From a checkpoint of a small image classifier: 64-pixel images, adam_atan2 at rate 0.0012.
Rows from block 7 of a small image classifier, named by matrix and row number. Rows with one number within an expert belong to one neuron, the router's apart. Each number is 128 + 32 x the weight over its row's rms, rounded and kept within 0 to 255. All counts start at 0. Numbers have three digits each. After the name is the row's rms in percent of the matrix's.
Before each expert's rows are labels from the 100 images, of 14976, where the router gives the expert most weight on average: "lies over" is the class under the peak. Only what is clearly more common there than usual is listed. The data: rosettes with rotational symmetry. In brackets: how many of the 100.
# router: router (model.blocks.7.mlp.router.weight, 8x320), inputs 0-106
# up: expert up (model.blocks.7.mlp.up, 8x320x320), inputs 0-106
# down: expert down (model.blocks.7.mlp.down, 8x320x320, transposed), outputs 0-106

# expert 6
lies over: backdrop (91)
router.6 097:151128113053129148179155127205101183086122109103144170143146066180171102194097134078154125113118130085159165168123140118146086125127142177130126128119112138158058174126118116131127127100186145196175108121116071126120182127139086083100140148139112131123126114130097104142145101126183101129141120089146075120088188087173200
up.7 093:161129139146084174060157119145104144147208105156174115063129121118131164111097144123116150207150147150138101112113134096104139093162077078152137062099078118133159120114165150145116080127099122092084141101152095134163139096132105162113148095136161122142125179089126147083135187111160123155149176148078137066111114159125148
down.7 111:115150239126078137133108114161140134043135101136141037158155172059144086132095144132169147094153117149151091157174122127152144153107092124082151091110125161122158155109131133127133182176148116162149095128166105107110174109151146162180149160164144150164164082101104131101121107083135098166144087153159112186097101091110143
up.8 081:121146154135124167128177137132090116113166119149150091057170126129115179120094181147119137175104152123131119131152174140089114129143071094148178107120080121162128090167166118117169120145140107141096140087145156141186150120120097128129131110102106117129148142061126125114120185118178147177202145135067117099124167212148161
down.8 097:170077216133133115119097124075145111059163170126113078113127161106130092141071138085166137151147174158136104145162147109112161095166121109114139097078154099134179138123103133140108136134125174128151086065101121084130128080154145160128087178129082187069113083089118125118123132102160143140083113121143142116094184072154138
up.9 109:133180128080148097143134139142167146128137139108133069138122124128103126154160153139148138146147199137123140141159140157133117115072131127187171148087171138170083082127148187122112153076148139153154172126152154098103168155184136163111106172219080142109123103145147093133152068114134156150107122134137118153119165135145137
down.9 092:139101153142116140118182126132132111141141043071155111112136111142085153144171191107142247156152137081067208120120179105125074120098127138072187128147141172144047136136148162104150123114127128149125090129141154111112132132113121094088132192117097120113117165136111106134148123163109178126148176135116154163108140120151130
up.10 101:153184150105110132039165090150076131177171148152199092083065139131113171131114112099142118171140164112174092120165126096083098135076088067136123108102093131135075093202142111107100088112137077126153146097123110073121131115135103149132134111117098124129143193057169147060148128135151135134124155160077157089115089226125139
down.10 098:116129149136112110139158180111153154080097168123186131180086125076112112090091122087132123120160082107142142102142099098122138153185151137118179156143138135169155124104146122108123141136183092098133114089156153160175141178118157172109151091143079117120151071103113128175134125119161116137159109071150117160121122112169187
up.11 107:174141132107124157081155101117100139104170151117140133116136112093132126093066126110172118147082149120146102033152175050066146135130091148052103121131111113116114134128106095112106168164129099155159090127136132161165097072135084163074057144140142107139100168100153162077118187129131120116140142154105126178138105133111144
down.11 110:148152134133094100167139111090090147140196166139117127151207084135073088138099117102119078105119098131104055174152158188163152127146123099114130137140165078134190139121111149117114076157175120142136086142159134112160145109125135165103129075170104139157146154035120157116164137110132084104166129104092127090153070098110156
up.12 113:156106146104141163042152084085115106120173153144158101116116096075139134105108138109177124142105152139134094056113126107098150117138071117087101113104091115121145113133109131116074145153091094113139149127163113140119154109162076203080085122131115089129110178135152174077104169124114103066112133162121154145131046128080172
down.12 104:124141163118095083157133123078121091113150165136138104126185099153119114124103105103149132085098141103140075129136172126168151103119082112085159149183172065117218119105109163090082085136176109142120139112183113101208138096099115162145118070158094133188152107036119158121115111134120103122152127105084125098108106116117154
up.13 107:165098072083115113140122123132112096104073076143110198128136107153146101162065110103148066110067113085129119094081111129160135115126149165109115137157100080107180156128092076136155058131146138095142097145096070151113140101099137112131164065074119114134096098138099131136102145144128118079166127090152150127161123079129148
down.13 094:120089053138108129140133126123092120141126181134141213113145139170117122142115100115120062182065125158155154113109104081132224139128148104163109114130113123116194111118140116100111081108096118071103141130128118137155108134104176076076138081071145122145127150088142136180144155143115142149146118106114141109173149118105137
up.14 087:111238113098138098145109131173158166136149160114107140152148145096111163162148126109105174139135185136128135136147141132144129081123123120189105153056161153177064101136160181133128151098152138149167193108143148075106171167214133172099108183219080104088109090127134084118122053135122137174080112112135134148152151133135145
down.14 084:165121129129134107141119183121165136140151077091124128114121153131090138171140150060117236149160104043088202138123186147138096136119126121075154144164147152138069154139155143131148132132172159138180109145110111116102124132124101095125158185121130117102147145133136075132121092130109185118093118186155107157115123099122140
up.15 125:166110139082117153074153144162159156117200146142090102168176054125110091124102139097123135162095103106080105042150129166099189100108104103100084112105137181172118169085096125120151099174075119094116164089167067166180098111155059144115079191193149144127083195144119119111109095110111132113090119152142165139140092120089173
down.15 137:124104094128109103166122150098106103164150150144115177129198129166126091120106108131110142115093133118134077121117151178131150116143081127096115179174160108103172143155128133104152082154100132139088078115139134076148115090115147163121115078112121159135147152071142085125145100178105104106153093103124087078138147115100129
up.16 090:163110127105125130143133149136119101089088062115109167143136081163113098170062137090168047111081093063111115104085115114155156134136139155126104113148105075122153177123090094174170071169131138103146075125101084144139145121118127086138158057077181121146143126151118147158125167120163100068157174109132138131133149105165166
down.16 087:126081050142112090151118116142089124159096173138144182141110132177135106122109094104133089222038131184153153163134100071113194122127140114141131095137110082121214131129115141095111083116131127109153180127109107095115116138130164091074157097063142126124119133092153100152135128142145162162171083098148112133149112135115142
up.17 107:110213102104140087175087119222156201137117138152155169130113175109080153214135090147081130160141121143167140139105135138141104081118133124185104164082171111146131123130177143177137097117144185139107196127108160070097180132194071151146101154144154152136092114138128065118124063120129104157080129076097143080118142140134129
down.17 106:156162078119147085131115163105124103130106110077119131131113114177123159131145125130111117134100091104101199124133077097127146116100141098162192126195140061078085161190148147114049133164177227119150188156084080109140165113134106089133176142087165150128135140106166141131137147137107174098094094148102068147157122129105137
up.18 095:054228092104128119130071147195177195100135177142112165138150165064120167139144086150062137137125134144148144170096119126122175092152121150140096175092191169135108120123164174173133199113104169143158190132126136113088124163132099159120103163180126117087117128154115086137121052124118132143047115117104144149114146135139142
down.18 093:140111129147158086133109143101140109113159111108119153138132110133098146145174142121105189149149102057074186154148123174130109165118091093134166125181134136130061163147093172103112160169156218138166144175085086141142143129151091075134159175147136099125157158100172094133155114143142157134122133179122108134130134124121105
up.19 093:071245074138155113149058153208132142110114156136147135130115135083128133160153080141080159129090141179140155162122119138143133091145139134191135173097173157134086115130141162159170121095144169182144173157128146137096119168147112159123129177184121129109143105123113106114137080116107113134072083106139134165093160152119092
down.19 094:149101140125123116152140150107125106150137100043119130105103111108100152153161181070131188161129087058095170148149151132130110132109083117135181134195164102120081144171132158122126141130177216185187163149113080154127171137130139062142166160106133121111125118092143115143106108167103154104102160145142097164133105135119092
up.20 092:141127102061146153119116104191108180086135096130121169113091109124051139158119123102131053123084132088161110116133090110110140104166142130172096074118083120136144162147120141220119075152137103105116137108130107129098176108179099095144121127160143155122103143149138103079152102084169115104106181106108131065126141124108153
down.20 096:131088097167096108108074139153133151122152139110116105171092153125175108090078068103149132113089074158121144114184102118103161092104152057148196118155075089124182186126082147069078107136148176171151140114092093156172135137115154097101154138099116181131146116084123151147107111197154154100149088162163098134156135120114166

# expert 5
lies over: rosette (72)
router.5 120:119134132092078130098071150078121125178114150124102117095165069184173088125154109147128164107108097161156128080139093149122179114083157116105109167136163164096160096102095111145116135126136116118134158193149100123099147107126118212100185153172116173177136114081153132121083142166096135125120047091177132162158086077106133
up.7 071:114150093156174133161164135154113143103142112088142167145072175099076176149091160134145142159105151156201109159116172098115124163157098115157130123114133126173147096141144141094149128175121177155166140044132117103155144122125130077098089136090129069112149145120107102116114145135139117161136158117066104093065148183172137
down.7 091:151147127135158113139110103076099112157070103162136091099159107125111073115144050167137143118120193122138102103092113125168152104091133123123149073138093106136138151131105166166152168163138130073160187144123129108168109079153138151132110156131085132137143117128127151105128133124099165134122170123136197164094131135097161
up.8 100:158117090153091176123180110140109144079233098095081128115134155154114124142123142184109127147099127125115136133158181125117146209093142182149127138144111154167111187124123122118086175137127144129160110119109124131082093118108141140148098138131155104126118132129105135175133136152177153129177173153099183105108156153161155
down.8 108:119112032111170126171124136124091134129119120108127189143123140111102178108163124098093104169115117151129145117124101117162094099167148144188155231202127161106127083141097051097092133120121143166150207076078149153125141147108092099165140089058136117167081141119162166145140126100159180152114124176150149104120126127141081
up.9 099:183112090160191157143117070126138124140148072124102133085081147110115129154162143100180114119123128133124143090111133124113053160170061172160095145075107078125126083136123124160112163159145133064122103114108138134079161156193137096143052182114146080138081097182127100234148108069116146131110171172137165119133095116099103
down.9 117:133134159088089114138101113129038135145152096171190056142120130123085109136109088103140178166113163120158113178195132107106083155086118078033094145130144148144149114145092166124082085141168155154104086148090121138121159129142123121139113131090117135175116095095119091125092099197066122119113140146163117150058112180162156
up.10 096:066187106130160088134081150204074152107112129159121105115112141129102099137077139080134104092102152131175144124165168130108131102170169075151177161147179157170135089115107112101172078161154139177159132130167120099155145181169122148131122138123139156154112111111073126102067117138110104155084113128071128108069199169173138
down.10 096:137141170153112121127133115177190217159106089126140135127079166089080106120116166151168064100075147148158055151112149137123157109141154128176100123220083158084193095133150111099115174149119098155150126109173091102123172134071113133146125080143135105113097122111095106106127129114156098142098116175129150174152123104133124
up.11 084:144099195081059157091134108122101143110161178173150143130127071127172119110102135150118156166138091130103101117166148107101105111102117106120131095136103146064133151134117168118108150092126145129140149149121124147110139121132076160121143088110096146156148173070178167061103098132112138124172120118123129157163128156145140
down.11 080:128138101135061128125135162134117056125150121066114180106153118160151123117188113126107187122112127142116133142146123054157129123093139148152148155146090158109136119180133063112144181166162148139137195139146143144106136117139084125141133129115086164084119155125162077065126161116137230151131141131126128093115110121175119
up.12 108:137119108106255094207135152101151103157088110083179150197109148135124110170116117100118131091142116160141152131141136150167122127135157095159174156150146085142026101113123098097139114123147154098124136135111144110148178123153164060157142178138093146134122114199149145165162127136104130143093112113157041147122112090141086
down.12 111:114136104117123162124138123142122119146120065090103183133098099119138204148127169120078060123151119137119185128115119072104074124157131121158157130133159130133075113109093169168107065135131146106081100126096106129131118120149139090155080203140124126145146116177115143136142135107107150144077127138110123052229102124085117
up.13 092:105174080076200095142113150231104184075118105160102085146117123138108126161124142121129087121135168098138138134123116141110111106212148086166150120086169156156130127101134167149146074174120121141088186142124131121130141205185128131146137144167183150118087105151135091128114077079128073108056112113100097097110146124135102
down.13 089:132116178175114152106096123161164138163134048106133120108062169100045121141136150139148129116054165116153070144110127060134138224104125109089097148200105156216143101138094144065121174082130123155101108121159139141123107138080149116188089109058141129107068101110069100114111139123148120140208128123147167210118081118138121
up.14 105:083168090124193060125100154125137144119099117155120127123156148142156129126087125086120080092120186079147143113132147143121118097208110112166150180156156155151139075119122090145144053180129084144104119137147126132165110170162165138183175136137099134156105130098084121119090126076129081180061087142132099119135194102147144
down.14 101:164101149128144129118124123147136176135106046091138144157047190089086161186113214101143109108099158122156082145144095113118121151146149113076059147176124176154101106126102144095149158153106114152130123135125132083124126125070112106169114122097148128129091069156092142157135140144113092128133152145138145126173080121150130
up.15 101:122128112096255122208120144097148108147081114093186124181131145140114108159127120117140147102120133129129164123136143156141109133126132108176179152155159098166015113115117098093127126110151127127122147129117143104148162141151152089168150187154077136121135113196143129176170145123115144142092112120161039152107147079161101
down.15 101:126126097119162165124137139155113133169142082095105211148069092100131198137121172123080060116116107115116208109106147085119077121172132114155135115129148105124072114117114144143104071173125141109083104138106112141137113117149149097147092168126147121128143092171114126121143149089128118139058143152128147085207118133107114
up.16 099:121103125115093130120120061127116129121133118157160124139092140128128141128090131101160077138132098099129104107127176061130077082133064140182160114116085071090112156179141117094060103132123084169178092119134113109095161107144130140138163104103096124119105160085204126070131122086186133155152121131132113113135130180178146
down.16 084:136136113142103134135099154119153091164137105084160159069190116163086083115164105102098182131135128135090159094146125071146172139107163134191166147187138198146112158129126118105175149107142139118088185103141088146167112146124111140111133140119093115160147179112116122087125142130147222129133124101122148137106112150098125
up.17 099:152138076151152122166103076117141111144085109131119183137104156064139122122162116079164103109126140096157139120062077133152099130177130169133054139139090094086138110146160092144119099134128072084100103137092103118074192134158143057186116119087176078118104144167091108173136138085114085101072144141143143112153069101065129
down.17 110:157147123098124087137109125136076135140123067121119053135106118099147182127129139102153111159136174104149111176172138118122056175138136065080106160123114121136146083130103158158120123125172138127075020140112150135138135135166110139169117141090134120136115141113129082101097113184116094103084128144126124104139099158157114
up.18 098:055191097149200074113125143113095148152108109123127128120134146103151113126106144098132135110125190108189147119143130131107108103202127135159144141150167149149148040148116065140168062156148102142136107120145111127124120156123138114164119118109125121155130118096078124113090108093147095178043116169090080145109178129147110
down.18 092:151085154134145124116089145150155195116124062096135140168062179113089140149099185097154100148108155154176080151124142104150118183131142070103128149168096141111127101125105137121120166142105127163099117130143128103086122150062117106210094118108122117099073096128112104139118112170119103142145186109118118124163057135135172
up.19 105:042186095148208075120118136145133150134111118108121124125113154120127120140096136095148090125142174093186139109140143147098122093207142116168148148145160150179129037134126106135167070162148122134144106112125125130173122151137145110157156121108123127132117134100081120090089106081127080184040104160094083137125170138146098
down.19 094:145109179152164127141106146119166179153112030126132126158054152089086132177116201092156107090115145149172127183112144133098100179165126085120115152157105153155157094143097131133128178120104114143114094118125125102117144128121106091214079130079141111125093083156115126151112118149154120129103176101134102129152054133152132
up.20 095:074164084115203052154112143162130148105104105166101105136135130131131123144101132071156097104127182112153138132128166141118106070181123095147156149132158144167131072113131126128145056186142098171132153127165113143190166160197155123145156155171130149143079119120131120107121090080155064172043126116112097122097175122152155
down.20 095:152131176131146147137107116158158179139164055085102117151063173072084137164105201124160062072069178133155084138109111083128121179146122113125094111205122166171148110112090134106099150138123109141134136124127124103117140123053101157203104122089150131128090108131072148132109142124139129136134156179151124178143096103135151

# expert 7
lies over: backdrop (90)
router.7 105:093124098148109122165123173163165152138163113132073102183114140060137192118118094171095140155158153143118136160168092170123104126097143099130124100115186146111098185104174161111120137176093167136100177102100151174158018198123148101155088145155112136155181104142123085117174110124070078088135108128038163118093106200145103
up.7 100:111164111089153112135147167144111133120133132099136149084148135131155171123097144144104110066132164109147197169114164128103075097147157139190209121189132111159145155113124114134136134138131155178124123096111078100134111128081159121106181076099103153123128078108120136134130127135157116172162104141072075104070178145247152
down.7 116:115144217087139161066109075077152148143149083119118138083147055171156047096146189117124138084147092111181180094112155198156118114136101161109139069190115144144119164099103170142132172109176186109115158105125075161141115097139102119117145169097162117138124091135098176139114078126090145123097130156122148174163100121136141
up.8 097:131117128064145088126149162141124150123115148125141124118186122135175138111098138133107089099142199124142193137130156160081124054105136130176158124198154142179130154116097124151149113142153151140109183082153105111167096147103158172092186107157123153141115098080126125091127120151136093123145050116071091162057164098201153
down.8 116:101136205110110153096137101094118153115147082118131189086147055153136050107152216153093123129122115109119138095091158182162112164171119131123106104195141118108167147094095159144187179106118150100156139115175090178137100103149106111115106111093153114133117067110098145180115058134117123125110120136162137159172130135131104
up.9 121:101122078189101152171108137162153096129139171163109139189106155077075164137106109137109099164131132097156093127177090127155149141087160117118095082085133167140091157112168121118145091154080129108150114095110193139155088131147110079124106067133149135142143133158085101089165138095106074076162186121064162076127119178096092
down.9 089:102129098158105109142125123152123096143138132157127094150087255132129215155135057125190162125084122105112081144130099082117146153121123140099129107087129126132088118120149133125147150181121075102143135128152126133148122126145143171122106164197134124125119109137113088130119117141112066147143122103131124101088143151145143
up.10 083:136135164167080164132137168138114159116153165095105126119208135127156075062130119180076158115106150140118152144116115148121174149101144124115073123162115144104131166133086123139164156066123152105134140129098063140143109108077114134130116137129102121136125106101112162117102153182108191100115053127164112186150075056090170
down.10 093:141132143110132145146120177189092118133169121096074158101094167140136127166131163146169141120180169137112173066133167132145072095122097149142134200152160130078104094095116105161161133150090155101127176108163146167042122111160144058137105126079117075154114126125156058148160075123157144112158159123131093148086173146123128
up.11 109:139170128113103078130096163133133109067077109103139072120123159173126098163151113135164174080166142117105169191185135152160147129066143101193177203163159113164102114141095159102175099112198156144146118118114115127160145136137161155124206159123117172145145108116116153121124130147113212161113052127144136186100184118183105
down.11 106:118110189133145100165112079126120168111114085082145107142126079134106129148163202102128140128163136120105202138111155107174067125164147114145190141124126170124094093150139163082135120158158135127156166078144088164127116113126111089048194099124133150112153122167140120112104106123154151131131114129119116162096149076161118
up.12 104:097124093180116140161110124180148100146133180167076126188103152093083157129106106156107117161129130091121100138174102142178146138107151121130113089085145190141094138112163126129135101143088151106150127106120164132153052112143112093134111059118146147126154121160107092106155149089103088079166162112053158104138136149114096
down.12 083:124119112125125113146110125124136100125115103127126091168079249121146227129128043105158154141085141078134085117124096059121144132098102143081125107077109123127079123150127121136145147190153094111121137121145153129114145128127153160100129170184123118106132125136105140104142095128142088129128121127138108088087112129113112
up.13 111:101105097178122162165124126184162108127130155164084140162094174087071155138101117141093102176136133113141102127181088131185160145103144108100109069069129180140086147105179149122170110128086128101152125096120157145137047140137118074128115065133145127122147135137099101099172154086116096075169174123062159073119123183107086
down.13 085:125142109133118106152123138135129119157107119130147069159069252133155235152129051095158139112074105120107065130147108050134130113099121121107126087066131143125121124118149105112146155189117082127136123128144116135129120101144129150095109163185105137141127120141131132119129160116154051123144131118128122110101129128118116
up.14 116:129137161091142113103173168081123138102139156124131087096171080122193115094093205156126115104139206140133131127162191150086146093141133121152176132207145142170141134111098131148155142154136130157132106090189117112171084102086119134131159080150137156161141145074131164099154161167120073123156095208086107128045174101207141
down.14 119:140131174108089152088122137135124147155106119122145187075196057167111062095137209126122115091137115127108114122117159143146095164180116146148106138153124181093193145131084136098188157114127128116100161098208072153102112113141119133035161127124114087137138093102114125101110077168118078116120136120155119150147106157129135
up.15 111:120113158084147114094191128088138102138139124138151078100151117136167119079111209139171094091152187133134123091139186109065143059131130123115182118179125135176173144121111126120128163168148111126142096079214118130183100105116155158132159081154138157141142125087144175090136180144133085155157101192092115124042166110191132
down.15 120:092137159104099164090099079106136139154116155115127208038160034170133050129113174161105116116122125144112137114107176167132154134157123103152112118199125153091194147106102148156207132109144133132138155094202083141118111141099120136079166110072114099123085118104113103154083066147111108140114171126155096149155105147141127
up.16 088:133079117096091144087168057149106104122110132132139111090124105167115159158154133046177078139138114151132110123107160093146114103140047114169125140078072049065123115186134159136077154087179086119174149130130111094056209083164127178123145085110091058135068102082180127101093168116204171100146184118184145112122098116136174
down.16 104:122084069113123066126164124116153130103082124103136105214083164103123170130123099117125173094080090117059124158172129123173159084077145131149138120097172120159075138167172134120059086074131132161097097139152186135144147155146109136145099167128106156160117120186067105151136126125162089147142105144119105150089108120159117
up.17 095:117117175108105114058112108051103078126114125125108139097152123104183095054151142165181119127119107189162125137146158156128151092116146115104139136186117143103158139125068142126167224086144106106153128154150097137090109122069069139066119100181070093082108126097114198103114156173098109104152116159090137191079129104106156
down.17 104:083130124170103158135155115159122144146102126119137195096152138143104083167152157184115138099164115154096179138150160123122101128151092220161122164126161190143153154117138102080180121110138135138149187141151087127082131063075131126105164092089116118123077115114145144121121132127143108122145153112187080148160150150099138
up.18 115:141167142139119076134116177114127116090077119094158058119084134168128106156145108091182172089142155131113166185178118127120158142078148110184187177167173124147085121146105145094156128113203164142158106110120103115148129131150159170109199162132119190137158112118123167128124142131113209170139046144148114179123160134172093
down.18 107:097136217133129082161121107099128157125135087082146104130126079144089108146133236104140116136200129108114176129122159111174057136165158138165192118141124148135093126174114167083121136132151131116119169082148103171139117113123149095054180115122149148133141116170120135111101126121142157127108132134103107152109137095151120
up.19 097:156102158140162136083122070057114115151131085119106128080118098119168112062187141160155124135114128167149096082037122115107099158208052139114087136157095070055189112120133138167079182121110086113110138189123148154052120157143148139130093143123150100106106122087163116180090127122133104138136161144126140177154092107076144
down.19 104:145097176108120147147174102120152133176175076131112101086172064185108091093151130142170095082138176137150065074084159179113104169151089120087072135157123138075167117098101132152159126171128154122097144112087063189131116119168105127103109158065173083167080127137134107136137105152103122081169121129178144119148159138097099
up.20 114:153167144110125090143106157121135103097087106096156041135120150155126106147133109130176158087157161117107161206186122142127140131059149086186183187166170142163104117125092163109171111123196149157151108126114112114172137139152151142109197177106086183137157113115124162119134133152091217173129037150154129184120159113166112
down.20 105:105134199114128107174142101125141154129129065087156109125139090134092136144141223101125123138178127120110187133127169123164051136164131106163177125149106132145103102170104150091148164148172146119135162075159099169145139126119126065043159102095149131132141108162136140130107141130146150109112121113127097161116135098155107

# expert 0
lies over: backdrop (97)
router.0 090:114141148089155129143124047106161141136196134167089150117154129129181093140162115128132136181126096205090140103123172152159093120188035151125125130141067135094148089155117136165067170121107151067108173148150189172118109178114097198086097064123090101113066097085093092125063038115139110124089174141139137121162122144108114
up.7 102:120126084143070139128093120178066067170097147091123116173081134170085119177120133089162092098097099102179131100120116119142151118081197128151148101126120088107106170129118130115166122105133181114138147134110103147082203101180132139132125143078130142033128155194102183138137128113129160168103107075139161114111137090095084
down.7 097:157105141135128150135060108086093098147144181178129148186081137093133141162108079105083113103121152174121192107120119157117158080124156118186141170110100083148100122137116090142142196115079187152161077153099173155086096119118132114145134146110104155125073138122131127107146154169129159086130169141071131146133172085218118
up.8 100:175081157174140166148112080116123116170137102101159114155057153092109130112155098120183119115119147107142157106168094084105100177097108113121101069079082117105095078116125150148087189084149081098170068099090152089119112158164124092138118137067100111094154149167117186134182140084113165158144132152110113138161060178125084
down.8 088:135157142111136146056147163097137110118093118154080106123140102126151109098148110116197071098102074082131142119113125113173131118136111130177113135135156149173117217122060134140113140131127163097150135142069161156122164119176102166125140185162136173094144127157180166127131147111050108131195131168111104126162144173150148
up.9 089:104154127087090164123097169174084101156124120094107099164130121114144184179109135102146145134145128170152156133156104126114144105092146089115151071097150125114101157127096200104110086090173180130155154072121096103128190102147121162071152134095077192064150119147121139101160177119116164153182065054155130090117118148150128
down.9 094:138142116096093127163095103123176109159157137146183132145062167064206126112139108083115119121120126127126185109122058116166138096131143146127126160093090138102128153105163118172145162092079183149093104135077134157091102107135134092140161096082141139153074091153055110063153069182146157122100146142154157109159195101149117
up.10 093:119151101135120142142128173137078118099110160077114108187136120139138154169132129108110155119100120120118150122168154119170143123107137134115151115090114173116090166117108156075139132028160186160136144137118112097138152112160123120080114135084112171084095113158094146113158156161130173153118117051124115116139143149129108
down.10 093:127110106102184099187093080111152127117135126132147127146061146091121129107151130139157120111134114136113182144098094105101116107175132112121125153067104099075132078111148142175125190125153232092114182126059139120081104180119102056160129148156147145146105129134134075124172108132175158098078153126112144074158189176150082
up.11 078:155164091153133174122106139150068135126123077096166117159112160105179122140072084144200173123102112207132149126144166080142111157065220131088130162118107105150104126124091205124130179144189189130168053110054107145166134132141103125068107175116085111086174077135133159131158175146109196132227075133121143136153143140173116
down.11 095:116153150123129121153122148107144136174098140128147131120120106058119098121124120133080119162074132182071143108148042146110152103072169173174115194131115113148131129082151119135150154100107122151131095161106150127103105108098119093127146077123153140154066138161153146111159101176120183148150146116123169109169105177147162
up.12 089:104108105170081124113090164128087092146088089079124070167087115110143147124131114100161134105134113148104138151152124151159149116056175109093125102127150109106122120104094186128097178058167158068133125146112120141119151099134078177102132149092101130106189108184119149120130201186103140061164111104163117153125111168108040
down.12 104:194131150093128137113129161172114172137159136152129181107091114070094149089104112151121135122090135159173128157095121140094137101164136088160079096154123177119144112093153089175143164126105106100145129067128115138121123120072139097190154109110154154111125147129129158182177139139123164112100113119123107139085155103133127
up.13 089:161133138119179098121134149176107116155091161120112130162128116159100179163144143058144115095156142147115135135144052083087097134139141086076150071084141117124060127128182152105149107107128083150082126087131099052127173110194107134044133166130134152087081133141181139128143154126155164155123115085135088114095101139098124
down.13 094:058070113142106108092095157110054126123116126149120186168058130098103164127155133106090059148134138119141183113087096145127131128170131117170150143126156147140165127135169087159165160164103170116160145124075116125087107135101178111130172106101128159103070095161085112109107115186131136132078153178069143117161198123127107
up.14 102:084169121093122068153102123176092156136081107111078139112122118127111097176128122129147103080164138149143228162145157130159102103117178116186162161134183111128115131140134145149184086111134172145116194138119121099122195182149129145114168100138106136098097073144128103104133080106146129189089100086125156096096193071156165
down.14 106:196119121154162083130033073067117177124122124111186079130091111074135200167131146096137091147102163108134113103117079037154127074122140105102179121141128138126079129148144145114143184081145138154180113109141170065109149168126116101117143164129130131165093073147135184177092148141150179108102154119123116140159178106126197
up.15 124:122151137138163125104130086051180141111146152163121152088164163128142098102165106163118100155123118128141141099106130133097127126178045175142097137156067139110145065180098072164110163145120067107164146156118134165094075134088076142158082092124114071148134160068114134128092058083105105142088148182127169179170127142086178
down.15 106:129110110129121098167102146132157151080132085119126126145094085146122129159116148143118170072206113119185137132129139109104089146150092127088174078154170168150146118140128200075121135127181115122103143115142096129124142110152123130133116045127092124125130142149114090119132136108123108142139143140155134101097077119129117
up.16 106:126126161060147085100133133154069142131146110084114091091116091192092120150109152101181138140151206152138122166184151098122073097104141094108180124083109118149098181137162150125132132103164096150129159101133127053184172135157147209078178129146117147094081151121171114117156182158177117170134165125102146064098153114202145
down.16 096:138113149125117128142131140143071142160082095103233150094140111131159195100119080107128111153120109144089098105108103127118141122082168065106082100106085164089078105117158113165129105115153106155140098061154167107139138106137117079149116162130108113151096109156170111189119160208117163147101129102127056133123181133118143
up.17 098:154138073169132123130117076058171083094109072127123110092130162109121121115184093139135122100104125083152173107100148107131125176148078187144113164131070067121128095163077112179081175123163052130159104143102115197051073171060147140181132096106109090122161138107156107145104100106158096164116157166132186204149144171105144
down.17 103:135145117126149099112074109115102152131101106140143125130091137159098135152152125147180078121218183125194126151094090079174097145166108073054174052110118201170150139126121149138109120119178143095155159097129079102132150109164078106135132071100083175092127103152139135126125116097060103167098182134101106102091130142121146
up.18 105:121157085130133099166096149162108137098070094126104117117136083114099131182111099100113112099093124105089219163135140177166136137110160137161138162125192132143108166083110142160179096109147194147141172089074046132144152199112159140141130119108125163105114090161069091146090113150123160141125120102144135101106167169147122
down.18 104:116134098164200109126147138092140136130109128146169162131122090081074141118091124157119119087057148115154109130096075106140116117168154157116165125201121147106112148132141150123149166074119152160142123094094121084080161138147087078161140108106117142093073165134109127189142129081129127110167126027085136160132113136128162
up.19 083:133117196104102126135090130110015137161111108084152071134116138126172105159115093147153120092147120210122143111177140111146091076114125110114145149100167065112106108143147149116117139117164143123138154132101098051155190161147119189077151120102114144143141106089144182057102192202119141124151099097141079140099109108173074
down.19 089:128167136164155097095095112190139138136109120165134116130156110115126198136110096138143099170066125187109097084099086128183122085142141121120100147128111097110147081156097092140193142101133103127176131085158178116129097115148153100192148123118141133242112103118113146191136095181146150149090089135093160161125123097135114
up.20 120:152180107143156132111128074076184131100149143155099151077144161129125108117173116161118110162121156112121142096117121147092148109156032194136099140134072134136154074181103096173117163134121080094132115147128154141085076133080079136166100114132131069141106154087115119136092060083105096132075157173103188180143149166072163
down.20 099:130100124127106109145103111115132141098111082129115109111094097148126099160141138165134167051223153115177170147143144097099070109170096099057199074150161177151134138140123180069113140154179126145123125110146101116130129093141113136125101049116105135128137107126147128133134144070132105143145152149144123099085070114137109